A small image inpainting model, trained from scratch: activation gelu.
Rows from block 3, named by matrix and row number. Rows with one number belong to one neuron. Each number is 128 + 24 x the weight over its row's rms, rounded and kept within 0 to 255. All counts start at 0. After the name is the row's rms in percent of the matrix's.
# fc1: MLP up (model.blocks.3.mlp.fc1.weight, 960x320), inputs 30-59
# fc2: MLP down (model.blocks.3.mlp.fc2.weight, 320x960, transposed), outputs 30-59
fc1.808 116 [169  94 160 113 140 134 135 153 151 126 113 128 121 156  81 127 121 165  87 129 121 139 133 152  92 126 137 147  79 127]
fc1.809 080 [170 138 115  93 108 121  78 124 129 120 109 142 101  93 122 128 140 114 155 111 123 142  86 119 123  90 144 154 106  83]
fc1.810 082 [130 118 163  99 123 142 139 144 153 130  97 165 116 155 114 142 112 128 154 113 102 111 114 170 122 169 153  89 105 131]
fc1.811 086 [104 166 131 132 169  97 118  90 127 130 116 134 141 103 113 157  95 109 122 137  87 119 138 195 133 158 126  82 159 143]
fc1.812 077 [144 112 128  86 157 121 168 121 130 123 123 136 118  90 110 143 115 168 166 119 155 116 160 173 119 124 136 120 109 139]
fc1.813 104 [103 121 122 128 114 140 156 133 127 155  94  68 129 132 118 102 115 110 135 172  79 136 129 128 129 118 141 105  96 157]
fc1.814 112 [125 134 224  49 131 123 123 127 116 117 160 109 157 118 123 116 106 117  79 147  99 118 143 149 145 124 159  87 141 142]
fc1.815 107 [110  98 144 137 128 130 117 110 151 129 112 118  81 110 114 152 107 129  99 132 100 116 137 168 158 144 134  97 101 134]
fc1.816 111 [135 164 148 116 152  55 143 112 148 164 133 105 130 124 122 103  80 164 127  82 133 133  81 107 130 126 156 103 117 183]
fc1.817 093 [129 103 161 123 140 118 134 115  84 147 164 146 110 110 101 127 129 175 126 158 125 122 128 132 145 166 170 117 129 118]
fc1.818 103 [ 99 135 161 143 122 162 175 153 185 123 123 150 123 113 126 148 151 154 118 100 123 140 132 137 169 121 152  92 106 145]
fc1.819 096 [109 134  67 114 129 120 117 156 134 131 142  75 141 106 125 123 115 161 104  68 100 123 106 166 132 181 125 147 125 193]
fc1.820 106 [109 120 130 143  75 123 190 146 119 100 140 139 115 129 123 131 108 138 141 140 139 111 122 152 134 166 128 110  80 122]
fc1.821 106 [151 113 133 129 111 146 189 160 154 119  60  82 106 138  98 117 116 159 138 108 133 145 159  96 113 140 131  93 119 179]
fc1.822 105 [146 104 152 121 115 140 126 157 120 123 116 158  85 138 111 115 111 141 103 249 159 106 124 137 120 132 151 121 132 115]
fc1.823 103 [118 137 142  99  72 122 100 145 120 106  91  92 140 120  92 137 138 151  86 144 124 116 119 110 142 115 130 153 101 121]
fc1.824 097 [149 119 126 160 117 117 131 135 127 124 143 122 125 153 119 138 104 145  89 163 120 144 140 124 146 138 128 112  82 108]
fc1.825 087 [118 150 175 166 110 148 126  91 136 145 131 146  96 130 135 108 154 141 116 130 134 149 127 124 116 147 151 139 146 149]
fc1.826 106 [125 134 112  85  91 115  51 128 129 130 115  73  82 151 116 124 165 115 127  98 149 125 127 166 116 112 117 168  61 108]
fc1.827 109 [131 158 143 104 119  93 137 150 139 146 156 164 132  96 100 103 133 109 105 145 128  83 127 148 127 115 130 102 130 119]
fc1.828 128 [170  98 172 113 156 129 109 150 116 118 115 143 115 107 163 137 122 142 120 149 132 100 142 166 102 118 139 114 139 123]
fc1.829 075 [128 141 184  74 124 133 138 101 119 131 145 110 143 139 117 121 118 117 148 123 128 145 149 141 151 133 146 127 135 136]
fc1.830 097 [ 91  94 126 130 108 107 122 128 135 162 109 124 135 148  72 124 145 110 123 111  78 138 101 105 111 131 145 119 163 181]
fc1.831 098 [114  83 127 159  89 131 126 163 202 124 162 171 163 114  93 190 150 137 117 156  85 101 140 105 111 137 135  91  90 116]
fc1.832 097 [146 131 132 104  63 134 108 144  98 131 141 130 143 160  87 111 111 134 144 117 157 112 127 138 151 117 125 154 117 151]
fc1.833 082 [ 99 124 149 109  99 135 112 106 128 143 175 151 124 126 159 111 104 140 116 144 119 117 178 111  80 161 130 109 104 151]
fc1.834 112 [116 129 197 158 107 123 109 137 106 113 128 174 163 105 123 132 148 145  92 111 176 133 117 152 151 155 126 119 139 154]
fc1.835 103 [169 124  90 156  98 148 173 129 125 111 128 108  79  95 124 145 145 134 112 129 112 101 182 161  87 108 135  80 119 121]
fc1.836 098 [140 148 134 130  68  73 118 139 133 137 149 159 190 104 105 142 148 112 156 149 126 112 153 117 145  92 150 129 110 121]
fc1.837 108 [134 121 152  87 102 136 138 159 136 112 111 123 123 178  99 101 121 170 139 200 166 118 129 131 112 115 155 150  83 181]
fc1.838 116 [115 169 135 123 153  84 124 116 130 111 122 163  95 114 134 134  88 159 152 161 149 121 119 118 132 125 140 109 124 119]
fc1.839 099 [ 82 127 138  94 127 118 115 127 111 148 126 125 158 160 106 108 147 123 111 130 154 144 131 188 121 120 133 110 114 144]
fc1.840 102 [113 110 112 101 172 140 113 124 125 107  94  99  90 160 143 153 137 131 130 120 110 112 153 176 151 108 136 136 122 136]
fc1.841 107 [180 125 149 167 148  91 131 122 102 140 136 102 125  86  98 146 111 157 184 143 149 120 129 137 126 162 115 122  87 153]
fc1.842 106 [ 55  78 123  97 152 147 114 140 143 139 109 113 133 139 131 156 135 131 113 102 130 143 105 154 151 158 123 136  84 111]
fc1.843 100 [100  83 127  82 127 120  67 148 144 149 119  73  90 132 114 133 139 159 127 145 109 117 158 155 132 160 127 159  73 130]
fc1.844 101 [170 129 158 142 165 149  88 135 163 119 127 155 103 154 118 133 125 157 120 138 162 117 159 119 159 114 153 103 109 113]
fc1.845 116 [119 130 130 122 117 127  85 192 129 124 131  60 130  71  68 160 138 132 120 122 173  95 126 140 116 140 130 143  98 113]
fc1.846 110 [113 134 136 157 166 100 110 129 115 186 141 103 142 124 103 123 127 151 191 127 142  98  98 142 134 129 132 155 125 173]
fc1.847 113 [118  59 108 128 159 122 135 146 113 126 119 116  90 137  96 125 119 127 139 141 118 109  56 174 103 160 128 116 123 113]
fc1.848 086 [143 126 149 112  98 159 151 123  73 136 115 143 115 121  94 136 131 129 161 135 135 141 107 143 128 133 137 101 112 128]
fc1.849 095 [129 144 120 132 187 119 124 155 180 167 140 148 116 116  86 123 117 114 132 150 181 123 122 140 116 157 153 122  98 142]
fc1.850 099 [136 101 102 120 141 164  97 108 115 133 115  98 117  93 113 121 129 143 138 117 152 125  86 108 114 129 137 105  89 118]
fc1.851 097 [112 136 138 135 117  95 112 132 129 169 122  75  86 116 124 121 122 124 130 170 135 122 116  70 128 163 145 110 102 122]
fc1.852 092 [123  83 137  67 113 150 136 128 120 156 132 105 128 126 115 113 140 160 153 117 132 101 165 182 120 125 148 139 114 123]
fc1.853 083 [101 177 112 125  47 118 122 166  96 128 108 122 121 128 110 115 123 140 105 138 121 138 107 108 116 119 141  66 119 131]
fc1.854 096 [135 121 127 114 122  89  72 116 135 113 141 131  68 130 105 113  83 104 113 130 186  86 104  73 109 144 149  82 105 199]
fc1.855 094 [142 126 146 146 217  90 105 111 103 118  97 152 116 145 120 133 128 140 108 125 157 135 113 124 134 110 168 130 120 138]
fc1.856 093 [121  96 127 125 154 157  98 142 130 163 106  84  94 123 117 115 111 142 127 134 124 126 119  96 109 167 150 146 112  92]
fc1.857 109 [128  85 139 158 133  81  99 171 141 132 145 119 104 143  90 128 109 143 149 191 134 148 134 121 115  95 143 131 155 113]
fc1.858 080 [131 131 120 120 173 115 147 120 171 114 101 177 128 102 150 130 135 121  96 123 228 122 104 123 141 118 132 150 124 147]
fc1.859 094 [110 138 116 156 180 150 113 120 111 120 126 116 133 131 138 146 120 151 151 137  84  88 161 120 140 144 140  85  84 147]
fc1.860 096 [118  89 152 129 101 127  70 138 124 160 125  92 140 165  95 112 150 116 173 111 150 109 124 132 142 142 144 166 151 124]
fc1.861 083 [103  85 158 101 141 127  64 163 154 119 135 136 150 150 130 137 132 138 102 167  88 103 118 152 130 109 129 144 119  99]
fc1.862 116 [128 141 136 100  90 134 185 110 127 150 137  75 107  91 144  90 149 114 173 146 100 110 128 150 133 129 154  79 110 155]
fc1.863 096 [142 153 159 164  64 138 138 118 144 139  98 105 122 137  68 147 126 134 108 101 136 104  75 101 135 160 145 127 142 117]
fc1.864 088 [ 98 112 159 141 103 124 120 100 136 130 103 138 158 122 137  90 125 121 123 137 122  88  71 137 110 140 135 107 115 134]
fc1.865 084 [110 151 122 105 161 109 104 115 203 122 172 122 102 143 112  98 147 121 109 170 122 130 132 144 164 134 128 179 116 127]
fc1.866 101 [129 110 110 105 117 140 121 134 133 141 105 112 132 129 130 132  95 129 113 138 159 124 116 116 136 165 125 106 147 109]
fc1.867 109 [126 139 127 139 114  72 128 175 169 171 148 166 137 116 137 131 103 115  96 122 103 131 194 127 141 156 117 127 116 182]
fc1.868 083 [115 154 160 137  91 109 109 104 192 141 109 138 104 159 128 114 135 133 106 140 122 106 136 154 149 170 152 120 125 117]
fc1.869 097 [ 63 126 151 130 150 141 137 170 118 138 104 160 150 103 131 118  94 136 112 120  98 114 166 107 185 150 130  81 134 122]
fc1.870 109 [107 143 157 152  72 147 159 153 141 144 131 116 122 165 122 157 123 149 144 146 141 143 110 136 159 145 142  81 100 146]
fc1.871 070 [119 163 126 113 171 126 125 127 132 110  76 126 145 104 107 126 127 146 118 131 130 125 146 138 108 145 152 123 127 120]
fc1.872 116 [141 109 165 113 160 128  93 138 175 137 122 111 106 134  93 115 101 144 112 143  94 128 162 127  44 140 124 138 123 120]
fc1.873 099 [155 152 156 128 137 124 122 144 144 112 110 134 107  80 129 103 113 130 140 142 127 115 105 136 109 132 128 130 126 143]
fc1.874 094 [139  89 150 146 147 101 149 156 132 105 115 141  98 108  86 144  91 129 130 175 147 125 126 170 152 155 131 142 135 148]
fc1.875 099 [157 104 164 144 141  96 111 145 125 158 134 112 115 113  63 142 122 132 114 120 114  93 115 139 131  99 140 129 136 124]
fc1.876 083 [157 157 135 141 144 123 111 110 181 151 149 161 151 126  83 140 147 147 116 130 119 135 113 138 117 146 110 120  86 196]
fc1.877 110 [140 153 142 139 143  92 150 124 125 117  92 134 151 138 136 168 121 124 163 129 121  56 152 141 104 120 133 119 111  75]
fc1.878 103 [130 152 134 145 130 150 188 108 141 125 110 166 150  65 156 117 125 141 167 157 139  95 138 137 128 168 158 133 132 117]
fc1.879 104 [119 109 109 123 113 165 104 181 117 123 102  61 102 116  58 119 139 118 122 138 121 137 155 119 133 120 130 115 130 147]
fc1.880 123 [123 144  79 148 121 111 138 156 134 115 134 129 110  80  98 146 131 107 151 126 146 142 101 149 123 226 149 131 131 166]
fc1.881 100 [107 109 137 151 158 141 155 145  90 123 116 156 105 168  72 168 154 102 137 125 142  91 115 149 168 132 142 133 131 122]
fc1.882 105 [ 80 118 126 172 121 128 103 186 124 141 141  78  69 119  77 120 128 111 139 119 102  93 114 132  91 150 154 136 157 179]
fc1.883 097 [146 150 133 125 118  93 126 144 166 146 140  90 125 121 139 115 150 121 132 114 130 129 179 205 187 132 138 153  79 135]
fc1.884 097 [141 141 139 134  38 148 152 132 113  99 122 158 130 141  94 142 145 148 121 116 124 103 101 142 146 112 129 156 122 156]
fc1.885 096 [129 130 144 132 131  87 103 147 138 126  92 133 136 107 152 125 144 124 158 184 126 110 130 131 197 175 163 141 132 133]
fc1.886 094 [ 80 167 150 118 177 121 120 103 134 141 128 106 151 171 144 144 102 144  96 132 120 113 118 140 147 159 124  74 154 116]
fc1.887 075 [140 136 110 145 199 127 137 124  58 140 175 163 115 152 118 127 132 133 114 136 112 121 122  98 136 140 143 112 123 123]
fc1.888 085 [126 127 147 135 174 139 137 157 130 110 129 138 140  94 138 121  91 125 171 141 100 163 122 137 115 135 138 115  89 128]
fc1.889 102 [168 115 158 119 129 129 113 111 117 142 126  74  99  98 154 184 134 198 135 129 129 126  58 136 124 131 164 107 123 160]
fc1.890 098 [131 102 141 126 119 117 110 115 127 133 118 139 140 101 133 143  97 113  89 142 128 122 115 119 101 107 140 118 142 140]
fc1.891 083 [103 111 136 144 154 125  92 134 145 123  82 151 108 139 134 156  93 118 147 115 151 144 145 112  94 120 121 126 106 172]
fc1.892 087 [101  84 123 162 176  98 150 160 139 133 102 147 113 122 163 137 125 126  85 103 151 132 131 121 163 130 149  99 136 111]
fc1.893 108 [123  91 123 110 143 147 108 146 129 147 145 122  88 108 149 133 147 164 129 171 126 139 153 145 125 135 135 126 129 121]
fc1.894 085 [151 112  94 114 130  93 108 125 164 129 142 137 116 158  88 168 166 133 130 154 101 130  98 120 111 130 144 123 146 124]
fc1.895 113 [147 145 146 125 150 132 103 126 130 153 100 138 128 125 126 123 136 106 166 113 103 118 107 143 123 148 142 120  70 120]
fc1.896 095 [132 117 118 117 132 160 131 114 122 113 124 137 124 109 147  86 104 151 124 127 153 136 108 128  97 119 143  87  81 168]
fc1.897 097 [ 89 109 105  94  94 130 139 126 131 125 144 129 133 145 122 152  99 158  91 169 125 123 143 159 133 168 141 126  95 150]
fc1.898 097 [116 147 120  81 127 124  82 148 145 118  76 101  97 125 100 118 137 130 108 145 155 140 146 106 117 148 134 150 113 159]
fc1.899 091 [109 137 123 129  82 117 111 141 179 133 132 122 102  85 133 120  76 165 110 122 127 113 105 131  98 148 143 124 151 130]
fc1.900 110 [143 146 117 100 160 114 127 118 132 145 161 167 123 103 104 123 144 112 163 150 132  88 143 132 141 116 137 121  89 129]
fc1.901 102 [ 86 144 112  68 151  94 114 119 127 142 139 168 131 126 140 128  99 154 120 127 171  88 137 142 104 141 150  80  71 108]
fc1.902 094 [135 166 133 141 137 128 138 131 126 133 117  87 103 107 132 138  97 122 133 117 176 127 126 106 135 165 146 122 130 106]
fc1.903 104 [139 116 142 148 149 122 197 146 140 174 122 116 101 127 128 106 129 107 144 106  97 140 160 129 137 132 136  58 117 135]
fc1.904 101 [ 97 124 116 133 160 151  79 153 121 130 119  52 131 111 128 155 129 143 135 124 141 116 117 118 105 148 149 157 124 114]
fc1.905 088 [ 89 164 142  85 169  95 125 134 142 139  87 139  99 122 109 129 142 114 117 111 135 153 127 122 110 161 145  86  93 135]
fc1.906 093 [149 100 109 124 210  83  90 146 118 136 130 121  89 123  56 157 128 129 151 116 153 121 156 143 129 153 158 132  95 109]
fc1.907 098 [128 120 176  76 165 143 137  99 171 174 130 147 128 164 112  93 120 115 134 150 119 121 155 150 151  92 165 114 105 157]
fc1.908 087 [129 146 152 128  55 121 133 231 116 109 122 119 125 111 138 135 104 156 102 127 165 159 107 128 122 106 136  93 123 139]
fc1.909 109 [132 108 144 144 132 104 140 166 135 154 118 118 124 142  85 143 118 162 161 101 196 149 116 142 138 131 150  78 141 150]
fc1.910 109 [107  77 159 106 152 133 101 162  91 153 127 109 145 126 138 130 191 145 134 153 126 128 119  86 127 128 164 132 114 141]
fc2.808 110 [120 154  94 151 121 167 129 130 144 127 162 131 170 153 117 132 112 147 135  92 105 110  95 118 156 128 141 126 131  93]
fc2.809 076 [ 91 148 123 110 138 147 182 153 126 144 125 155  92 121  76 128 119 139 131 121 156 133 145 184 151 128 121 133 125  90]
fc2.810 076 [ 78 112 158 111 134 105 121  80 124 110 112 126 125 122 170 138  96  92 148 152 136 108  64 148 143 124 111 136  94 110]
fc2.811 079 [121 147 146 142 147 127 121 105 170 110 150 149 159 114 122 133 122 111 128 115 129 111 153 115 102 141 136 100 124 182]
fc2.812 072 [ 85 139 124 139 146 148 107 119 138 112 129 133 111 129 103 124  87 129 140 116 164 122 101 141 114 132 138 132 129 101]
fc2.813 092 [112 129 121 151  93 164 117 138 113 126 153 111 110 103 153 142 162 122  79 109 132 128 137 105 115 115 138 107 114 113]
fc2.814 122 [161 127 187 113 119 117 133 123 124 135 130 132 116 112 138 127 115 141 120 126 130 127 134 149 140 135 132 107 142 110]
fc2.815 110 [141 137 175 118 128 115 165 166 114  85 138 177 106 145 123 143 178  98  79 149 130 124 148 100 136 133 105  76  98 126]
fc2.816 090 [120 111  94 136 126 148 119 124 111 149 136 145 201 129 133 151 145 148 132 143 137 114 132 139 141 151 128 117 125 139]
fc2.817 099 [106  93 142 134 143 135 100 152 186 162 122 118  92 136 166 134 133 146 135 114 156 156 101 135 128 136 124 143 126 106]
fc2.818 091 [133 147 194 118 121 116 106  97 112 142 144 137 166 133 177 116 120 104 125 147 123 114 132 155 148 132 142 102 149 105]
fc2.819 096 [163 113 146 150 106 123 137 127 157 137 130 109 125  99 156 106 181  94 150  92 113 112  85 160 105 151 149 194  95 163]
fc2.820 110 [122 134 122 142  87 127  43 139 142 147  82 172  73 139 147 134 104 105 123 115 130 147 128 133 107  97  86 181 146 101]
fc2.821 105 [141 167 143 104 108 127 156 118 116 143 126 148 151  85 118  69 153  93 153  97 110 113 133 138 127 173 166 117 117 153]
fc2.822 106 [164  96 133 116 129 122 128 155 119 106 138 146 165 103 102 152 175  95 128 135 103 114 175 107 145 128 143  49 131 115]
fc2.823 102 [147 132 198 141  97 102 194 154 128 123  96 171 161 149 190  84 130 140  85 179 124 141 152  77 127 123 109 106 134 102]
fc2.824 089 [141 138  96 177  90 128 132 152 134 105 102 164 106 131 134 133 109 134  64 127 133 118 133 131 119 118 130 176 142 105]
fc2.825 086 [113 169 135 115  90 136  90 113 135 113 127 102 132 129 106 120 130 120 102 104 131 133 145 183 118 132 183 127 116 118]
fc2.826 106 [156 141 118 119 143 148 148 179 134 179 122 118 111 110 121 130 105 127 137  97 148 127 119 187 107 147 140 119 110 138]
fc2.827 099 [147 131 130 137 129 143 153 129 185 122 149 122  94 109 153 172 109 124 142 126 123  59 145 129 138 115 120 108 106 153]
fc2.828 142 [136 127  84 126 134 132 143  91 112 121 123 116 187 120 110 152 135 166 142 127  99  93  90 131 145 115 157 128 139 144]
fc2.829 116 [129 127 120 125 137 140 128 124 135 134 123 123 132 129 135 128 117 129 128 125 128 127 123 124 122 126 129 143 133 140]
fc2.830 110 [153 157 116 102 123 120 148 131 125 113 123 135  99 140 125 156 155 157 154 122  73  96 114  94 173 158 126  97 139 159]
fc2.831 101 [129 119 154 154 150 126 107 158 123 138 100 110 136 152  92  94 133 110 109 120 151 109 157  73 110 142 107 153 126  91]
fc2.832 081 [114 106 118 134  97 121 113 167 133  73 132 146 103 158 166 113 115 112 116 170 123 126  99 188 113 131 139 151 123 145]
fc2.833 095 [137 105 121 129 154 106 101 116 123 169 134 114 117 133 152 149 120 168 141 148 174  89 119 122 153 162 130 140 110 159]
fc2.834 107 [144 153 182 124 158 129 112 134 151 156 147 107 161  93 163 131 121 131 109  98 128 112 154 143 141 105 134 125 137 153]
fc2.835 097 [109 142 113 141  89 157 117 136 124  98 150 120 101 115 106 153 108 146 140 102 146 125  87 136  98 122 101 135 144 119]
fc2.836 108 [140 138 170 157 104 143 115  94 179 149 131 116 118  77 166 155 163 127 131 110  93 118 136 124 144 139 151 180 125 182]
fc2.837 097 [137 158 160 115 160 102 148 155 106 138 128  91 147 146 153 149 133 136 125 117  93 102 136  87 190 138 170  90 118 129]
fc2.838 106 [126 110 127 144 162 118 114  82 107  99 127 109 148 127  99 142 113 108 161 123 119 118 170 108  96 117 109 180 134  92]
fc2.839 105 [133 108  86 132 123 117 137 130 161 176 111 132 114 106  75 143 165 167 116 148 122 128 139 105 135 120 136 118 104 136]
fc2.840 097 [104 120  82 139 123 148 157 166 128 110 118 160 116 114 107 123 139 103 130 154 154 126 151 154 123 123 117 112 118 174]
fc2.841 097 [134  96 158  93 152 116 131 136 135 132 142 107 116 128 161 106 113 111 162  90  94 126  82  89 138 137 162 147 122 167]
fc2.842 108 [ 90  92 105 159 117 183 159 140 107 152 140 130 115 114  94 121 123 140  81 173 137 122 202 113 154 128 125 125 128 133]
fc2.843 107 [120  94 158 126 136 131 142 104 127 132 123 110  97  89  88 107 129 149 145 141 128 137 109 137 102 112 140 131 115 156]
fc2.844 089 [121 118 146 156 139 164 164 132 135 100 117 108 117  95 175 128 142 147 141 115  94  73 132 143 138 133 149 138 129  82]
fc2.845 121 [119 123 148 110 165 123 128 139 143 167 152 124  69 162  85 105 158 120 136 134 129 143  85 126 106 137  99 145 119  95]
fc2.846 105 [144 161 151 101 145 108 130 140 130 183 149 104 102 102 144 100 120 116 161 144 132 134  93 178 115 120 129 165 135 135]
fc2.847 117 [150  66 138  95 166 110 130 129 115 135 124 122 153 127 169 117 124 126 134 150 112 139 137 137 109 138 162 147 149 126]
fc2.848 075 [117 147 124 151 125 143 126 122 124 140 124 151 148 144 107 116  89  88 126 139 121 178 138 165 108 125 144 150 113 119]
fc2.849 098 [100 162 105  74 109  99  99 103 101  98 122 107 122 158 129 143 136 130 105  67 160 126 162 149 142 166 141 142 102 112]
fc2.850 090 [183 124  94 112 141 127 142 147 128 137 146 159  83 146 137 110 104 116 140 120 117 145  69 112  91 142 149 210 123 105]
fc2.851 090 [111 133 125 123 131 127 123 169 120  96 121  94 129 126 168 152 144 121 119 134 108 154 159 143 103  91 133 105 139 164]
fc2.852 109 [ 88 146  99 149  97 151 168 139 128  95 125 133 125 178 112 133  90 115  96 133  88 133 152 137 130 106 102 123 134 102]
fc2.853 086 [140 128 134 141  71 137 126  81 132 130 155 117 144 130 152 108 126 154 147 117  84 143 134 125 116 138 169 138 133  93]
fc2.854 094 [143 128 134 122 172 100 124 131 135 144 150  99 155 159 107  95 126 154 145 104 134 150 115  63 100 133 130 164 127 113]
fc2.855 084 [128  59 136 145 130 133 155 143 131 120  93 145 125  90 121 142 146 181 107 150  73  78 156  81 165 137 158 147 128 140]
fc2.856 100 [172 181 164  99 152 125 142 105 131 138 111 155 119 142 156  96 156 110 138 127 107 119  98 153  99 150 150 125 156 130]
fc2.857 104 [ 87 169 110 154 144 157 116  95 131 129 170 107 130 167 156 111 109 123 128 116 144 131  98 119 110 104 123 161 120  85]
fc2.858 084 [134 127 139 116  78 134 104 102 136 100 154 136 182 156 133 115 141 128  92 136  42 186 152 136 126  83 127 122 147 158]
fc2.859 084 [128 148 138 141 165 113 166 152 128 129 118  69  91 124 116 107 117 119 127 144 122 149 107 122  99 112 129 214 166 162]
fc2.860 091 [136 110 141 137 137 127 173 116 151 134 124 123  94 127 109  82 106 117 136  97 110 130  97 176 128 106 151 174 166  94]
fc2.861 082 [137 141 162 105 108 103 130 127 130 140 125 153 144 154 144 111 155 145 140 134 101 133 107 101 163 136 132 119 123  94]
fc2.862 125 [104  85 135 133  93 144 119 167 146 130 128 137 163 136 120 131 125 108 140 122 133 118 137 124 112 175 115 123 125  82]
fc2.863 086 [156  94 147 126 146 125 110 146 153 151 136 112 118 105 159 143 154  99 152 112  70 123 115  78 128 146 120 121 124 151]
fc2.864 081 [116 110 159 120 119 112 133 134 109 134 124 170 143 106 117 115 121 140 148 140 104 127  97 115 128 145 130 171 142 157]
fc2.865 079 [146 134 121 119 151 111 199 107 135  90 133 125 142 124  92 112 145 112 106 141 125 115 210 132 157 144 149  92 117  97]
fc2.866 081 [106 133 117  99 129 131 119 122 120 179 146 128  88 117 100 116 189 155 174 141 136 122  57 106 110 103 140 143 119 130]
fc2.867 106 [135 153 172 135 107 142  95 100 140 134 100 146 103 143 139 111 115 126 111 118 123 120 129  59  98 133 139 136 142 153]
fc2.868 080 [140 116 141 105 140 142 103 131 157 173 160 118 100 123 115  96 111 120 178 157 163 124 102 115 155 134 125 138 103 128]
fc2.869 086 [125 166  90 148 148 165 151 151 119 131 118 119 119 149 112 121 110  74 119 102 170 121 165 146 140 118 137 128 149  92]
fc2.870 084 [137 117 116 152  88 151 118 134 150 120 119 137 113 125 131 130 107 122  88 152 118 109 134 127 100 152 145 126 130 104]
fc2.871 071 [ 90 125  76 136 138 147 123 119 110 100 143 113 159  89 104 141 102 141 126 141 166 113  97 123 103 125 124 139 114 129]
fc2.872 114 [ 88 145 137 118 143 119 149  99 115 141 143 102 104 153 161 159 126 173 114 150 152 165  91 133 165 110 139 138 117 124]
fc2.873 102 [119 117 145 101 130 142 131 130 141 134 158  92  85 129  65 122 177 102 133 119 141 141 145 153 103 138 140 151 138 142]
fc2.874 090 [ 79 138 127 147 168 114 180 150 149 118 112 133 125 139 141 118 117 109  92 123 126 125 136 125 148 108  94 152 113 112]
fc2.875 106 [120 136 143 125 150 117 141 141 123 117 158 115 133 157 142 122 115 130 121 114 150 100 182  94 143 131 123  71 144 129]
fc2.876 120 [111 128 149 104 108 139 105 128 100 119 160  56  88 118  71 111 139 123 108  95 166 127 134 134 136 152 154 163 127 147]
fc2.877 114 [145 121  95 108 151 143 144 122 122 167 140  91  98 134  62 112 139 118 177 116 107 124 147 138 103 130 132 127 122 176]
fc2.878 091 [131 145  99 175  99 144 162 134 144 127 133 159 124 161 140 119 104 103 112 125 103 147  97 212 157 117 145 135 141 129]
fc2.879 107 [148 110 136 186 147 103 121 111 136  86 129  81  86 131 141 113 137  71 110  94 126 137 103 106  95 124 131 149 122 164]
fc2.880 105 [132 138  87 141 143 146 124 108 137 151 130 113  76 156 138 125 133  97 108 132 114 124 106 106 134 120 135 110 112 146]
fc2.881 095 [117 116 112  94 116 109  62 120  84 144 122 162 135 104 128  84 126 141  92 108 140 140 135 122 101  81 146 129 138 167]
fc2.882 093 [145 127 138 128 129 129 105  86 140 131 145 116 152 125 167 103 174 146 146 111 135 146  97 122 105 127 134 138 162 153]
fc2.883 092 [150 120 152 136 115 142 111 134 156  97 107 130 131 154 179 121 149 103  66 115 114  95 135 166 114  97 150 100  82  89]
fc2.884 086 [136 136 123 116 130 137 136 115 116 109 132 141 131 138 172 159 108 122  99 125 126 112 196  98 134 145 114  72 150 129]
fc2.885 087 [134 132 147 118 100 118 132 126 108 126 162 122 146 124 111 148 163 120 106 136 117 146 172 200 162  79 169 147 115 165]
fc2.886 086 [134 121 115 143 146 142 153 138 124 112 119 123 148 133 139 134 108 114 114 108 140 116 119 161 151 148 153 149 111 141]
fc2.887 076 [120  86 130 112 132 111 132 141 150  74 107 130 102  87 138 145  87 153 137 188 132 140  96 145  88 142 152 212 121 137]
fc2.888 075 [119 144 164 126 148 113 108 114 150 148 100 104  93 149 138 107  82 136 160  86 173 126 120 149 128 151 137 171 116 114]
fc2.889 102 [129 105 126 107 119 149 149 130 128 142 116 121 139  77 123 134 133 164 183 118 141 126 119 124 127 126 148 135 138 193]
fc2.890 084 [159 166 124 135 112 110 152 126 108 122 154  99 125 159 130 102 113 121 135  86  85 136 119 156 131 129 128 104 149 115]
fc2.891 079 [161 111 146 136 128 101 149 135 139 132 164  98 102 155 126 130 108 137 141 156  82 132 106 120 167 123 141 109 122 175]
fc2.892 092 [121 160  97 105 131 167 123 178 130  88 152 130 148 134 132 125 130  99  96 135 118 135 150  98 150 115 112 158 140 120]
fc2.893 101 [163 145 150 117 120 139 133 144 151 146 136 142 111 111  90 102 138 125 108 145 158 128 130 134 125 122 117 102 120 142]
fc2.894 087 [ 92 130  55 116 149 156 144 137 105 120 146 104 119 112 116 116 132 190 129 152 153 124 133 121 103  94 106 171 139 152]
fc2.895 132 [165 121 159 152 122 137 140 118 138 213 112 152 110 129  88 148 166 155 133 136 117 145 155 154 136 140 135  65 131 149]
fc2.896 095 [127 109 105 118 130 115 140 122 119 102 141  87 124 117 107 129 180  82 101  97 131 128 172 132 102 125 133 116 124 113]
fc2.897 095 [140 139 122 123 114 117 113 134 137 140 129 104 113  98  97 136 162 125 125 140 155 107 184 116 154 163 137 115 109 165]
fc2.898 095 [ 96 120 126 141 126 153 121 144 165 153 143 128 122 141  85 113 121  91 123 104 134 140 174 127 133 134 133 156 107 117]
fc2.899 083 [108 128 128 123 118 148 112 132 137 107 124 125 167  99  49 134  73 128  97 131 124 128 137 129 142 110 128  78 151 120]
fc2.900 119 [163 140 122 132 130 121 119 106 142 139 158  72 107 147 142 111 157 145 133  98 153 131 149 121 101 123 117  87 144 163]
fc2.901 111 [137 141  92 130 151 154 141 132 127  92 131 125 163 108 140 135  90 108 114 130 123 136 107 143 114 130 128 148 146 136]
fc2.902 090 [ 88 157 128 105 135 108 118 127 133 104 106 142  99 106  90  73  85 130 145 121 121 164  76 115 134 100 134 166  94  91]
fc2.903 096 [144 121 209 128 121 135 110 122 137 127 125 114 181 128 126 102  78 110 139 118 130 148  81 119  97 159 111 169 120 156]
fc2.904 099 [151 125 139 173 131 110 114 137 139 172 150 131 105 129 130  94 151 144  93 134 107 141 153 131 118 114 109 157  85 142]
fc2.905 098 [128  77 134 150  99 102 149 136 119  89 109 134 122 154 116  95  82 119 131 136  82 146 144 120 140 115 109 108 144 141]
fc2.906 082 [150 125 167 115 171 117 158 169 172 118 136 165  89  86 154 126 155 121  97 132 146 124  90 114 111 147  94 162  96  89]
fc2.907 092 [109 150 123 116 118 160 144 129 148 124 109  95 147 133 193 143 176 144 113 131 105 119 157  59 183 131 138 156 105 127]
fc2.908 094 [128 110 115 141 105 120 131 100 143 144 184  77 124 110 179 123 129 176 143 128 109 133 123 134 138 148 156 131 120 118]
fc2.909 101 [116 146 103 126 113 117 114 114 116 133 144 153 117 151 144 150 117 118 108 123 137 118 155 155 144 121 132  68  98 128]
fc2.910 096 [125 154 130 144 160 141 160 114 145 170 170 100  97 157  99 104 160  90 120 145 156 130 153 116 112 124  97 114 105  85]